config.yaml
model: "image captioner"
dataset: "rendered dice on a table"
train_examples: 145000
image_size: 48
crop_scale_min: 1
horizontal_flip: true
tokenizer: "char"
vocab_size: 28
encoder_arch: "vit"
encoder_norm: "layernorm"
encoder_norm_position: "pre"
encoder_activation: "swiglu"
encoder_mlp_ratio: 3
encoder_head_dim: 32
encoder_fused_qkv: true
encoder_bias: "all"
encoder_qk_norm: true
encoder_layer_scale_init: 1.0
encoder_parallel_block: true
encoder_inner_norm: false
encoder_patch_size: [6, 6]
encoder_layers: 6
encoder_width: 384
encoder_positions: "learned"
fusion: "prefix"
label_smoothing: 0.1
decoder_width: 192
decoder_layers: 8
decoder_norm: "layernorm"
decoder_norm_position: "pre"
decoder_activation: "gelu"
decoder_mlp_ratio: 6
decoder_head_dim: 32
decoder_fused_qkv: true
decoder_bias: "all"
decoder_qk_norm: true
decoder_parallel_block: false
decoder_inner_norm: false
decoder_positions: "rope"
decoder_prefix_bidirectional: true
decoder_connector: "mlp"
decoder_tie_embeddings: false
init: "trunc_normal_002"
residual_init: "none"
optimizer: "soap"
beta2: 0.95
learning_rate: 0.002
beta1: 0.9
shampoo_beta: 0.95
eps: 1e-08
precondition_frequency: 25
max_precond_dim: 1024
one_sided: false
adamw_lr_other_params: 0.0018
max_grad_norm: 5.0
max_steps: 6700
batch_size: 48
epochs: 2.2
lr_schedule: "cosine"
final_lr_fraction: 0.01
warmup_steps: 330
weight_decay: 0.3
adamw_weight_decay_other_params: 0.01
Rows from block 5 of the text decoder of a small image captioner, named by matrix and row number. Rows with one number belong to one neuron. Each number is 50 + 12 x the weight over its row's rms, rounded and kept within 0 to 99. All counts start at 0.
After each neuron's rows are labels from the 100 texts, of 14976, where the neuron reaches its highest value: "tokens" is the input token at the peak. Only what is clearly more common there than usual is listed. The data: rendered dice on a table. In brackets: how many of the 100, against the usual share in percent.
# fc1: MLP up (decoder.blocks.5.mlp.fc1.weight, 1152x192), inputs 128-191
# fc2: MLP down (decoder.blocks.5.mlp.fc2.weight, 192x1152, transposed), outputs 128-191

fc1.339:32 53 47 59 33 70 46 34 62 38 30 66 48 60 42 79 42 32 25 47 32 46 47 40 78 18 54 74 32 69 50 39 58 52 37 55 58 74 56 51 41 47 39 51 47 58 48 56 59 69 60 45 48 56 45 40 34 52 65 32 52 65 67 59
fc2.339:49 62 36 37 42 41 55 55 37 48 45 59 64 40 42 32 40 54 67 45 31 62 58 51 63 45 29 53 59 39 50 53 69 48 43 44 40 73 50 51 35 36 73 46 61 49 51 34 34 39 48 44 73 47 46 68 65 54 63 57 39 44 68 59
tokens: "s" (100 vs 4.4)

fc1.219:49 34 63 16 32 37 39 49 54 44 49 46 59 57 57 57 57 50 55 26 40 28 40 38 57 36 60 68 69 45 32 80 63 55 49 44 45 49 37 62 50 53 46 38 71 47 56 46 43 65 27 29 39 64 55 38 43 33 41 42 49 66 38 66
fc2.219:42 63 26 85 77 62 54 49 39 57 52 54 52 38 48 50 50 49 49 59 58 73 42 55 39 57 49 34 42 57 63 54 55 47 52 42 56 40 58 45 38 34 43 53 13 42 41 52 48 41 90 77 55 53 49 64 45 69 56 55 61 45 64 41
tokens: "r" (59 vs 3.1); "o" (22 vs 6.6); "i" (19 vs 9.4)

fc1.428:32 50 63 43 39 35 37 55 45 54 52 45 55 54 44 52 43 62 51 59 68 43 62 62 39 76 50 22 48 52 54 55 51 63 64 49 53 27 49 53 31 49 55 43 44 30 28 54 38 46 45 53 62 50 58 41 43 45 55 68 43 39 51 49
fc2.428:33 61 56 48 43 25 44 46 48 41 61 66 42 59 31 43 48 52 70 69 58 48 56 53 72 41 34 59 30 39 28 33 53 18 35 62 35 73 53 52 34 25 27 50 53 50 49 50 51 36 34 42 42 51 32 50 55 69 32 47 48 50 75 49
tokens: " " (87 vs 18.2); "t" (7 vs 1.9)

fc1.50:45 52 20 19 48 49 51 57 58 55 42 59 40 49 36 47 60 51 55 71 53 61 42 44 57 28 50 51 39 50 43 55 45 56 39 51 44 48 37 56 74 63 41 55 46 38 62 36 36 40 54 73 54 48 48 55 43 76 46 41 66 66 41 46
fc2.50:66 46 72 59 32 53 55 40 42 49 60 23 62 50 64 59 38 36 56 33 36 63 63 53 38 50 58 52 65 57 60 49 54 54 57 49 34 39 56 38 28 53 53 40 58 62 48 58 67 57 56 49 54 45 62 36 54 36 57 49 24 34 60 65
tokens: "a" (100 vs 6)

fc1.543:58 61 37 56 44 44 59 64 50 52 47 38 71 32 59 60 56 56 47 45 47 44 62 50 48 66 61 52 61 62 50 54 64 50 46 42 43 31 49 51 37 50 74 39 59 46 65 26 76 43 76 40 56 22 36 75 41 57 64 66 57 65 59 64
fc2.543:48 58 26 57 57 42 49 39 56 48 50 36 44 47 29 50 25 49 80 55 48 43 42 30 43 56 83 41 48 50 31 59 57 43 53 56 64 44 46 46 54 49 47 25 48 47 50 48 52 43 57 48 75 64 43 53 53 47 30 19 38 56 50 13
tokens: "h" (99 vs 4.7)

fc1.4:49 36 41 42 57 62 49 70 46 49 47 46 39 64 29 53 45 50 43 41 32 58 51 45 36 34 52 44 60 43 65 46 50 62 39 33 46 50 61 56 46 80 33 47 74 64 69 36 53 50 75 54 45 51 62 41 60 39 49 40 45 71 53 34
fc2.4:71 52 46 65 42 55 54 31 61 32 52 71 48 32 40 39 35 56 58 53 43 37 57 40 45 49 57 56 57 44 25 44 42 54 51 46 53 58 57 23 57 35 48 58 29 42 24 50 23 46 51 54 58 34 47 67 54 74 50 61 41 36 60 47
tokens: "h" (94 vs 4.7)

fc1.727:46 38 24 69 61 52 39 45 45 46 44 55 42 43 62 67 50 43 23 60 54 36 65 56 33 31 23 81 60 66 51 32 35 63 63 44 42 58 47 63 38 50 50 66 54 46 62 72 51 22 56 41 46 63 50 47 70 63 56 48 50 44 45 46
fc2.727:51 49 49 55 52 67 45 35 44 60 55 53 44 43 41 48 44 42 26 67 52 48 59 51 26 28 42 59 52 57 24 40 41 69 40 61 32 59 31 28 26 38 67 51 36 42 61 69 56 20 59 41 30 78 32 57 65 64 47 48 62 44 40 53
tokens: "e" (100 vs 9.4)

fc1.254:54 64 61 67 39 73 47 58 50 55 51 68 56 47 57 43 53 51 45 31 50 65 38 64 43 64 43 57 59 53 48 51 42 52 54 23 43 45 49 53 47 49 43 37 59 63 32 35 59 36 71 69 39 39 54 61 48 45 67 53 34 58 57 44
fc2.254:48 40 37 48 76 55 52 51 55 59 39 26 54 66 54 53 58 43 45 62 73 39 68 50 65 42 55 53 44 42 57 48 47 39 35 56 66 51 50 30 53 49 61 55 41 27 64 58 40 73 45 29 45 58 56 56 54 50 49 36 68 38 57 42
tokens: "a" (78 vs 6)

fc1.697:38 58 47 39 57 40 35 52 52 64 41 33 62 73 49 57 52 36 49 43 21 73 39 50 45 44 51 69 52 48 61 41 53 37 59 56 49 65 73 40 53 81 47 58 48 37 37 49 54 69 43 59 50 80 56 45 51 63 40 70 53 29 77 40
fc2.697:57 26 47 59 48 49 50 55 61 31 52 61 45 40 51 42 28 75 37 44 54 42 43 56 56 55 45 47 32 38 27 45 53 44 36 51 46 53 52 56 48 52 55 44 62 48 40 44 36 43 51 45 44 36 56 67 59 43 71 32 60 70 50 52
tokens: " " (58 vs 18.2); "e" (40 vs 9.4)

fc1.121:46 50 63 41 83 46 19 54 60 67 38 32 63 62 52 43 66 61 60 51 79 55 45 60 47 54 38 42 60 46 35 55 46 52 42 63 39 49 49 58 54 57 55 77 56 53 44 49 41 59 60 56 37 58 72 36 50 71 66 63 53 27 38 47
fc2.121:50 49 69 51 69 40 38 35 63 31 36 52 56 39 33 56 50 37 76 36 21 35 53 52 55 62 46 44 51 31 60 46 34 50 30 57 32 82 63 41 36 32 57 39 52 53 67 58 60 44 26 57 37 37 42 55 43 47 59 59 46 69 54 39
tokens: "b" (58 vs 1); "g" (42 vs 4.7)

fc1.351:44 49 55 60 67 46 36 53 63 67 22 35 56 49 59 31 61 59 49 39 71 52 43 58 48 56 51 38 60 52 44 55 28 41 27 53 48 50 53 60 53 62 46 68 57 64 55 42 59 56 60 62 47 36 62 55 58 67 58 54 55 33 41 57
fc2.351:82 51 66 56 67 51 41 31 73 49 62 57 63 43 36 68 66 50 68 51 35 30 46 51 46 64 54 48 38 37 61 59 43 62 47 45 19 69 67 46 42 29 51 37 40 51 63 37 54 44 32 66 57 41 39 49 47 58 46 60 55 71 41 28
tokens: "b" (75 vs 1); "g" (25 vs 4.7)

fc1.148:48 63 53 48 44 69 35 64 49 48 46 58 56 46 46 47 46 63 41 41 47 50 31 45 54 58 60 57 54 66 60 38 45 31 61 41 40 22 43 51 40 35 55 42 40 88 48 31 48 56 51 43 67 30 58 49 45 59 65 48 34 70 29 47
fc2.148:58 49 41 58 57 57 67 34 39 59 48 44 64 48 53 49 64 60 57 66 61 40 68 53 64 34 56 57 55 43 53 37 48 49 45 53 50 64 64 40 74 74 40 39 67 28 45 55 46 29 59 54 45 68 40 46 67 53 41 46 68 36 92 43
tokens: "e" (83 vs 9.4); "<end>" (8 vs 1.9)

fc1.145:66 64 64 63 60 53 49 64 67 63 39 30 49 54 46 50 50 35 60 57 36 44 73 57 53 45 39 49 52 35 51 18 61 35 61 31 43 36 40 54 27 48 42 39 41 36 38 66 71 56 56 29 36 52 73 50 58 36 58 63 50 36 73 32
fc2.145:45 43 43 48 47 50 51 47 44 47 65 76 38 46 61 48 48 74 42 48 77 45 27 51 39 71 78 49 67 49 34 59 45 45 44 61 50 68 63 52 71 40 59 65 63 55 55 44 22 43 43 51 65 42 37 53 49 50 31 55 43 41 45 65
tokens: "n" (98 vs 7.3)

fc1.678:62 42 39 53 55 55 58 35 66 59 43 26 60 35 56 23 50 48 47 50 36 53 60 63 32 65 42 36 52 44 37 44 59 67 52 33 59 48 38 65 46 45 55 67 58 40 59 46 73 51 44 68 29 55 66 24 50 49 69 55 49 46 50 45
fc2.678:43 38 61 42 36 51 43 51 29 43 76 73 33 59 50 66 53 38 56 51 56 49 54 40 61 38 62 72 57 51 50 56 46 35 46 61 48 55 56 34 55 52 45 41 43 64 42 67 28 48 62 46 67 47 44 62 39 46 13 45 48 54 48 63
tokens: "r" (100 vs 3.1)

fc1.608:56 55 63 78 51 40 56 50 43 43 43 58 50 54 51 47 57 50 28 48 68 70 46 32 58 21 38 54 56 54 62 52 32 44 77 77 57 29 60 64 45 48 62 46 57 51 41 43 55 40 54 34 56 62 52 46 58 84 60 57 48 42 38 35
fc2.608:60 57 46 50 45 45 53 54 50 55 58 40 43 51 44 34 34 62 47 66 46 57 43 37 60 66 62 39 66 37 38 45 44 62 28 44 47 77 61 61 40 17 47 29 39 50 40 71 43 49 63 39 44 46 55 54 54 14 55 65 40 65 49 59
tokens: "o" (95 vs 6.6)

fc1.37:48 42 37 43 51 46 57 70 49 37 47 38 64 28 55 54 35 49 54 42 34 39 54 70 57 77 75 61 49 57 50 40 67 36 43 43 36 61 56 34 50 50 54 45 56 36 32 46 69 26 54 60 56 33 61 77 47 59 51 59 49 48 43 71
fc2.37:38 53 28 56 34 54 70 50 55 41 53 29 53 41 40 52 31 71 75 78 18 55 60 58 39 60 48 37 59 66 36 41 44 27 37 51 22 69 47 48 55 16 23 29 47 42 49 64 64 45 56 51 44 55 56 67 61 44 43 38 71 69 63 53
tokens: "n" (91 vs 7.3)

fc1.329:45 30 39 54 66 78 37 49 41 47 37 44 67 57 77 58 34 35 23 62 57 38 42 64 55 69 56 60 54 49 32 54 46 45 34 46 40 53 34 55 49 28 62 60 47 67 50 42 85 66 42 53 51 44 49 54 45 45 45 40 60 57 73 59
fc2.329:34 36 37 59 37 61 50 33 56 60 65 50 37 34 20 27 66 66 64 49 43 62 47 55 49 36 60 57 44 47 50 39 37 52 64 60 47 33 55 41 79 56 26 34 49 29 55 46 12 32 55 56 61 82 48 59 49 51 55 58 48 56 40 52
tokens: "o" (83 vs 6.6); "t" (17 vs 1.9)

fc1.193:32 61 48 70 51 60 65 54 57 54 40 58 68 48 48 39 67 34 62 65 38 45 24 55 33 55 58 56 67 42 47 54 46 22 60 45 59 48 48 59 56 48 42 47 66 27 49 18 31 32 70 46 59 43 41 60 51 70 50 56 49 47 44 38
fc2.193:63 40 69 56 40 33 47 33 39 42 52 40 41 47 62 53 41 68 48 56 56 66 74 34 54 42 48 48 49 44 50 46 49 73 42 57 28 41 53 33 52 44 41 37 36 52 40 63 51 60 32 47 51 58 59 41 49 43 44 56 45 46 71 58
tokens: "p" (74 vs 0.9); "l" (23 vs 1.9)

fc1.330:22 61 58 66 58 53 65 49 74 73 33 57 35 46 53 44 49 16 49 36 46 37 52 65 50 56 60 60 45 51 52 54 50 39 62 47 68 52 58 63 48 57 64 25 65 51 45 43 43 49 54 45 56 30 36 56 60 53 61 57 50 38 70 53
fc2.330:84 45 43 51 48 45 50 51 34 27 66 44 57 52 37 36 51 63 49 55 72 55 53 33 57 59 65 47 60 36 51 41 46 62 36 49 38 57 34 33 48 43 46 61 43 53 47 28 64 70 50 40 48 67 39 51 38 54 42 49 57 54 40 36
tokens: "a" (32 vs 6); "b" (24 vs 1)

fc1.276:72 56 46 77 37 61 29 45 46 40 34 53 44 42 63 65 42 54 26 50 48 50 78 69 56 45 36 63 49 53 49 39 53 55 58 50 30 48 40 47 33 52 58 61 44 52 56 76 67 47 63 58 38 67 48 62 62 64 45 50 43 53 32 59
fc2.276:47 53 39 55 56 53 76 50 37 55 70 56 50 28 33 43 42 68 33 60 50 28 49 43 30 51 53 40 47 45 35 30 51 53 44 65 23 43 31 36 52 33 59 62 22 59 52 68 61 43 37 54 29 62 37 52 54 44 63 35 48 64 30 48
tokens: "e" (100 vs 9.4)

fc1.42:49 45 47 41 64 50 34 44 40 42 44 45 50 45 55 76 65 57 39 32 59 63 50 59 49 63 35 58 51 49 57 48 58 34 59 35 37 43 71 50 36 56 53 65 39 46 49 36 37 78 33 80 49 60 53 30 55 27 51 51 47 44 34 52
fc2.42:55 51 59 55 54 47 41 46 59 57 57 74 44 50 46 21 34 62 56 65 53 38 54 43 55 26 60 40 50 51 31 37 48 53 60 56 73 65 30 57 55 62 56 23 55 58 53 48 44 26 58 46 57 47 54 80 51 46 50 64 54 71 69 45
tokens: "e" (78 vs 9.4); "w" (22 vs 5.3)

fc1.564:75 37 47 53 67 53 47 60 50 40 70 53 32 47 50 50 65 52 55 41 37 45 54 54 93 59 75 40 51 39 25 29 50 45 43 54 58 43 27 44 36 39 55 41 70 33 49 31 47 37 52 57 47 43 41 33 53 61 45 66 63 61 55 43
fc2.564:30 61 71 59 41 41 41 59 44 54 41 57 59 70 59 45 38 59 47 64 73 51 57 43 12 41 33 54 53 44 54 53 53 57 65 42 46 53 59 56 56 52 35 45 31 59 56 63 37 54 43 38 52 43 61 66 47 37 54 42 27 43 41 64
tokens: "p" (79 vs 0.9)

fc1.647:67 55 60 62 62 38 37 40 47 57 31 58 64 47 53 58 42 46 31 45 46 57 77 40 48 48 52 21 57 51 68 21 63 37 46 49 63 55 41 70 36 34 31 48 51 42 50 57 69 48 54 46 51 15 70 53 41 38 58 54 41 50 60 61
fc2.647:29 50 40 39 45 70 69 49 55 48 64 50 25 38 49 45 47 65 61 57 49 44 33 66 51 48 57 70 42 41 34 58 59 53 41 53 18 50 57 37 69 58 68 57 55 58 49 52 52 42 56 37 47 70 30 46 54 51 43 49 63 51 49 38
tokens: "o" (63 vs 6.6); "w" (24 vs 5.3)

fc1.88:62 50 46 49 28 39 33 37 54 66 43 45 60 29 46 22 56 47 36 51 38 49 59 65 75 55 44 46 65 69 37 27 49 52 61 53 45 65 55 33 70 67 54 45 53 60 62 63 54 50 60 47 43 43 60 23 56 49 72 66 60 39 44 61
fc2.88:44 45 59 62 67 57 68 55 42 43 68 39 26 65 48 72 29 51 55 40 48 54 36 25 26 58 62 52 33 35 71 58 46 45 48 37 45 43 64 69 35 32 43 56 39 54 40 37 34 46 51 58 71 49 31 70 49 48 43 37 47 67 65 32
tokens: "r" (94 vs 3.1)

fc1.642:53 54 32 38 58 62 59 43 42 68 36 61 43 53 77 60 56 32 48 60 55 44 34 59 42 51 49 42 51 60 46 45 32 66 65 32 48 72 59 45 70 54 60 52 32 85 34 55 53 37 67 46 55 47 54 45 49 47 73 44 43 50 45 51
fc2.642:43 41 40 46 45 48 51 46 63 39 73 42 58 34 38 34 53 60 42 35 37 52 54 28 56 48 73 43 51 63 76 42 61 41 26 80 56 37 35 34 36 40 54 56 57 31 57 47 59 46 44 50 48 55 42 49 53 70 51 48 53 49 51 54
tokens: "a" (96 vs 6)

fc1.492:65 48 33 70 49 35 26 51 41 53 47 47 56 43 54 55 47 66 43 59 58 60 45 48 59 59 58 35 62 43 43 44 40 51 59 56 34 54 42 52 34 65 33 38 64 68 49 45 44 48 77 43 67 28 54 57 49 52 45 48 66 62 76 43
fc2.492:46 66 56 41 50 70 75 40 58 41 43 45 56 73 37 32 55 47 48 42 47 60 56 43 62 38 58 70 41 64 51 42 62 39 35 43 66 39 50 38 54 51 71 58 54 32 53 47 58 52 35 52 34 57 49 41 52 58 62 47 41 32 52 50
tokens: "s" (94 vs 4.4)

fc1.79:71 44 58 60 53 44 45 38 45 53 39 46 29 55 55 60 60 66 45 47 38 22 74 54 58 13 48 69 45 55 49 34 55 46 39 32 60 58 29 64 46 60 51 67 62 59 38 47 41 51 70 38 54 52 45 31 61 58 36 47 46 69 42 46
fc2.79:48 49 46 61 44 48 65 31 61 37 71 59 51 49 58 29 56 36 64 36 45 55 65 43 54 39 45 49 50 56 47 56 52 57 39 41 48 41 55 11 53 35 70 35 39 57 54 60 33 50 55 69 55 76 60 62 35 51 53 41 56 41 54 53
tokens: "b" (100 vs 1)

fc1.56:44 15 61 47 49 33 50 43 72 43 36 56 21 60 56 41 64 41 43 46 68 46 50 43 43 43 53 47 70 36 58 53 67 60 59 51 44 49 54 52 60 67 48 54 40 35 42 64 63 61 52 44 69 43 58 43 51 57 63 82 44 31 74 52
fc2.56:52 60 30 52 61 62 45 57 39 47 65 53 69 45 39 47 53 55 45 59 54 50 48 60 61 73 59 51 46 56 43 41 36 39 38 46 56 71 46 43 35 26 54 36 68 63 58 26 54 55 53 49 40 63 46 60 37 40 22 49 72 58 34 34
tokens: "p" (100 vs 0.9)

fc1.310:70 23 50 55 14 52 55 62 76 58 39 57 33 32 60 79 58 49 40 46 69 42 45 49 60 30 48 59 81 27 51 39 53 47 58 51 52 54 50 67 65 34 48 39 70 42 51 52 60 35 71 50 44 39 53 46 21 54 39 42 46 73 52 25
fc2.310:54 38 44 49 51 54 56 47 56 51 58 66 62 57 53 63 51 68 38 53 55 59 39 62 52 51 28 38 53 34 57 58 70 56 47 68 54 60 44 70 70 34 66 52 46 33 62 41 51 50 63 55 53 55 48 35 35 34 38 33 27 64 61 34
tokens: "r" (76 vs 3.1); "l" (24 vs 1.9)

fc1.686:51 65 48 63 69 45 67 38 24 47 45 43 56 61 68 36 64 34 47 48 38 48 42 58 78 33 36 84 49 45 63 57 54 52 23 35 59 59 34 63 32 36 45 51 58 43 34 52 39 68 57 31 50 62 39 48 45 77 52 57 51 65 47 57
fc2.686:40 36 59 42 33 37 48 52 41 44 39 41 59 54 36 36 36 75 59 38 45 50 53 46 48 45 65 61 57 56 48 52 52 36 53 50 28 42 79 49 66 40 57 47 48 67 68 50 43 18 50 60 69 72 51 32 65 50 46 33 56 43 51 51
tokens: "b" (100 vs 1)

fc1.540:63 61 28 26 53 50 33 60 63 43 59 43 71 57 40 46 61 63 31 36 45 60 45 52 48 51 42 81 56 62 44 57 35 52 60 68 64 51 48 41 56 93 61 69 47 30 54 39 65 39 39 63 52 49 57 38 47 47 55 28 44 42 39 27
fc2.540:56 32 66 65 46 44 41 40 45 55 34 46 53 44 43 55 44 39 72 49 42 58 65 44 42 45 55 42 43 44 45 71 54 66 42 22 45 63 42 58 25 40 42 35 46 67 28 67 35 52 42 61 54 57 56 59 49 46 52 53 50 55 67 72
tokens: "r" (98 vs 3.1)

fc1.459:75 56 46 24 76 44 45 57 36 53 46 54 47 63 66 47 66 34 51 38 43 53 40 56 71 50 50 68 61 59 36 56 43 51 61 48 49 30 35 64 38 43 68 52 62 68 56 41 38 71 49 25 52 46 40 20 36 66 58 45 39 76 50 53
fc2.459:43 53 55 76 18 78 47 43 42 65 58 52 51 43 43 39 64 70 46 46 57 49 58 32 41 57 53 47 56 57 60 40 50 58 37 58 43 56 55 36 71 62 32 47 33 47 62 40 47 28 64 81 70 66 50 72 67 46 43 62 59 28 50 58
tokens: "o" (100 vs 6.6)

fc1.2:72 56 46 64 59 50 45 56 31 47 39 39 41 64 45 54 36 53 34 42 45 65 71 55 59 49 50 58 48 37 54 25 46 45 34 34 46 45 69 74 52 61 56 41 48 69 68 12 57 48 69 63 35 45 68 64 62 33 58 60 48 68 47 35
fc2.2:52 45 56 62 47 54 40 50 71 61 33 60 58 19 54 44 52 50 78 54 51 44 53 52 46 76 72 49 59 50 32 53 46 66 52 50 56 55 44 53 51 52 48 59 63 37 53 47 41 46 57 54 70 36 43 59 56 45 44 37 36 50 60 44
tokens: "b" (53 vs 1); "g" (27 vs 4.7); "l" (18 vs 1.9)

fc1.177:45 29 44 44 44 54 66 52 42 35 55 50 32 35 61 69 37 54 53 17 54 55 63 38 75 41 46 61 51 44 51 68 52 50 68 49 46 54 40 47 55 72 53 61 52 66 52 44 41 39 44 60 48 46 41 32 65 51 50 48 51 60 56 51
fc2.177:41 62 45 46 46 32 38 52 63 52 35 50 66 77 31 34 71 39 42 52 38 47 42 46 48 60 56 34 35 55 42 53 44 62 35 44 55 49 59 64 44 40 54 42 42 37 55 41 63 58 49 32 45 52 54 61 39 51 59 49 56 43 33 51
tokens: "a" (86 vs 6)

fc1.392:41 52 63 58 54 32 42 68 48 42 45 51 65 59 48 71 49 49 36 68 50 56 33 29 65 31 34 90 53 48 48 40 38 59 60 72 55 72 51 49 29 52 50 51 61 59 28 58 47 70 36 46 34 47 57 42 57 48 63 68 53 45 55 55
fc2.392:62 44 54 78 41 42 57 40 43 77 42 46 52 38 61 54 31 68 57 56 51 64 17 52 47 47 43 53 44 43 31 44 34 44 58 43 61 76 72 65 57 55 49 50 35 61 44 69 45 43 57 47 60 63 39 55 59 57 77 48 56 61 45 43
tokens: "e" (59 vs 9.4); "r" (23 vs 3.1); "o" (15 vs 6.6)

fc1.748:55 50 44 58 55 44 57 38 66 36 51 38 70 56 78 49 47 16 66 46 32 50 57 59 34 33 39 57 63 60 48 49 59 64 56 37 62 55 32 36 49 38 58 49 54 58 45 34 66 47 70 60 32 46 57 49 46 51 51 65 48 60 51 46
fc2.748:57 50 47 39 50 51 36 78 34 66 45 47 38 45 27 53 47 67 48 50 50 59 43 55 57 65 65 52 33 43 30 78 33 40 42 47 38 53 58 47 33 34 53 55 36 40 58 68 12 73 31 30 79 38 37 56 49 56 35 38 57 48 40 56
tokens: "p" (100 vs 0.9)

fc1.72:34 55 50 54 35 80 43 50 70 47 52 65 49 59 47 80 39 43 32 44 48 39 40 30 70 25 57 65 32 58 45 40 53 62 38 56 62 71 49 55 38 67 42 54 53 69 32 60 58 61 53 50 54 63 39 52 45 59 51 48 54 56 58 70
fc2.72:56 56 29 45 47 42 58 45 37 50 49 62 62 47 38 51 47 32 77 54 46 53 51 46 56 43 36 51 44 44 43 69 72 42 37 58 24 71 33 38 37 37 60 38 44 46 50 43 38 36 50 44 70 48 31 61 64 48 44 50 46 44 75 43
tokens: "s" (100 vs 4.4)

fc1.169:39 65 26 61 42 55 64 73 48 17 67 36 60 50 59 62 63 40 32 71 43 38 49 44 55 44 42 47 64 44 31 43 36 48 58 43 31 31 83 63 26 50 49 64 50 48 27 52 58 39 68 34 47 43 58 36 42 56 32 49 75 49 48 59
fc2.169:44 33 50 55 35 39 48 40 48 32 50 36 38 40 47 41 53 34 30 64 43 70 57 47 62 35 34 60 60 58 64 56 61 44 47 62 42 38 64 20 67 36 39 27 54 31 34 61 49 51 41 35 58 49 67 47 22 63 20 38 68 49 65 48
tokens: "a" (100 vs 6)

fc1.501:41 46 69 52 39 40 66 37 56 34 42 58 53 50 60 59 44 69 60 45 29 60 30 60 64 57 52 43 48 62 61 34 57 41 50 37 20 75 70 41 39 65 37 51 40 43 46 57 54 51 40 69 39 32 70 42 36 45 26 41 76 48 45 57
fc2.501:38 49 30 56 43 34 57 41 23 60 59 38 70 32 42 49 38 47 59 62 57 54 56 57 42 47 44 48 48 57 34 39 31 63 37 61 52 51 65 27 45 28 33 56 41 36 62 48 58 57 40 51 42 57 44 69 74 31 47 78 60 42 49 50
tokens: "a" (100 vs 6)

fc1.298:58 69 45 51 51 52 33 52 88 65 38 43 63 55 55 45 59 38 31 41 38 60 40 49 54 57 52 77 65 73 66 43 59 44 55 22 61 49 61 56 59 79 46 33 55 34 45 37 60 44 48 50 58 35 46 42 47 46 48 41 41 54 53 40
fc2.298:57 45 55 55 59 43 55 48 19 38 70 57 56 43 46 56 45 63 66 54 61 49 56 51 33 54 53 35 37 38 28 50 32 46 48 45 53 60 36 46 52 19 53 58 46 55 42 62 21 45 53 48 59 49 53 58 60 55 46 56 61 51 72 62
tokens: "r" (78 vs 3.1); "d" (12 vs 5.3)

fc1.600:58 59 55 77 35 59 48 60 38 46 38 62 59 49 63 44 49 47 53 26 49 50 33 46 38 69 58 66 40 58 61 60 56 47 56 30 71 48 51 57 60 22 48 49 43 48 53 41 65 45 59 51 41 45 56 65 45 46 53 56 26 72 45 54
fc2.600:36 39 41 34 76 60 54 47 57 61 45 26 38 54 43 39 48 43 51 52 63 40 77 54 77 36 53 36 69 39 50 40 45 45 35 43 36 46 57 28 42 75 56 42 51 53 51 51 35 56 55 59 71 49 50 27 58 54 53 46 52 25 51 38
tokens: "o" (100 vs 6.6)

fc1.86:85 48 64 43 68 52 19 50 52 57 49 63 62 42 44 37 40 71 57 54 44 70 62 29 65 54 46 46 55 56 57 41 27 43 64 35 31 60 44 45 47 46 47 51 71 48 20 52 68 49 51 73 58 33 34 53 57 60 52 49 70 35 33 39
fc2.86:50 52 60 47 53 45 42 45 31 44 63 48 61 54 46 52 47 38 51 50 55 38 63 61 38 53 49 46 35 35 55 56 55 65 75 75 51 31 61 44 55 38 52 68 40 37 55 64 40 56 40 45 20 46 49 59 38 41 33 62 54 57 53 75
tokens: "h" (56 vs 4.7); "b" (40 vs 1)

fc1.472:66 44 49 43 51 60 34 41 48 46 61 60 39 31 49 27 71 40 43 45 65 33 46 74 71 47 55 42 41 45 64 65 46 38 79 66 55 34 37 83 55 45 58 49 66 74 61 34 50 61 38 63 30 30 27 57 41 39 40 47 70 64 43 55
fc2.472:43 53 72 54 38 60 42 65 51 47 68 57 28 39 42 46 55 31 55 55 68 60 52 44 39 32 35 67 48 53 61 48 58 47 32 59 32 33 39 30 57 10 40 25 32 48 41 63 54 30 71 51 65 58 45 49 53 59 20 34 45 43 59 47
tokens: "e" (55 vs 9.4); "r" (23 vs 3.1); "<end>" (12 vs 1.9)

fc1.128:48 65 45 68 63 39 31 46 74 45 48 54 29 35 76 63 54 47 45 46 42 53 38 69 52 61 46 58 49 44 53 35 38 42 55 54 56 45 52 40 69 60 61 47 32 65 57 39 64 42 41 54 35 25 31 62 60 53 43 43 65 50 65 56
fc2.128:68 42 65 52 42 51 43 57 35 39 47 48 54 42 35 18 43 46 64 49 57 50 49 46 37 51 44 41 56 40 66 62 59 31 47 71 54 61 47 58 54 09 50 35 76 60 42 52 40 58 62 48 67 61 30 49 64 47 57 54 41 68 43 40
tokens: "r" (67 vs 3.1)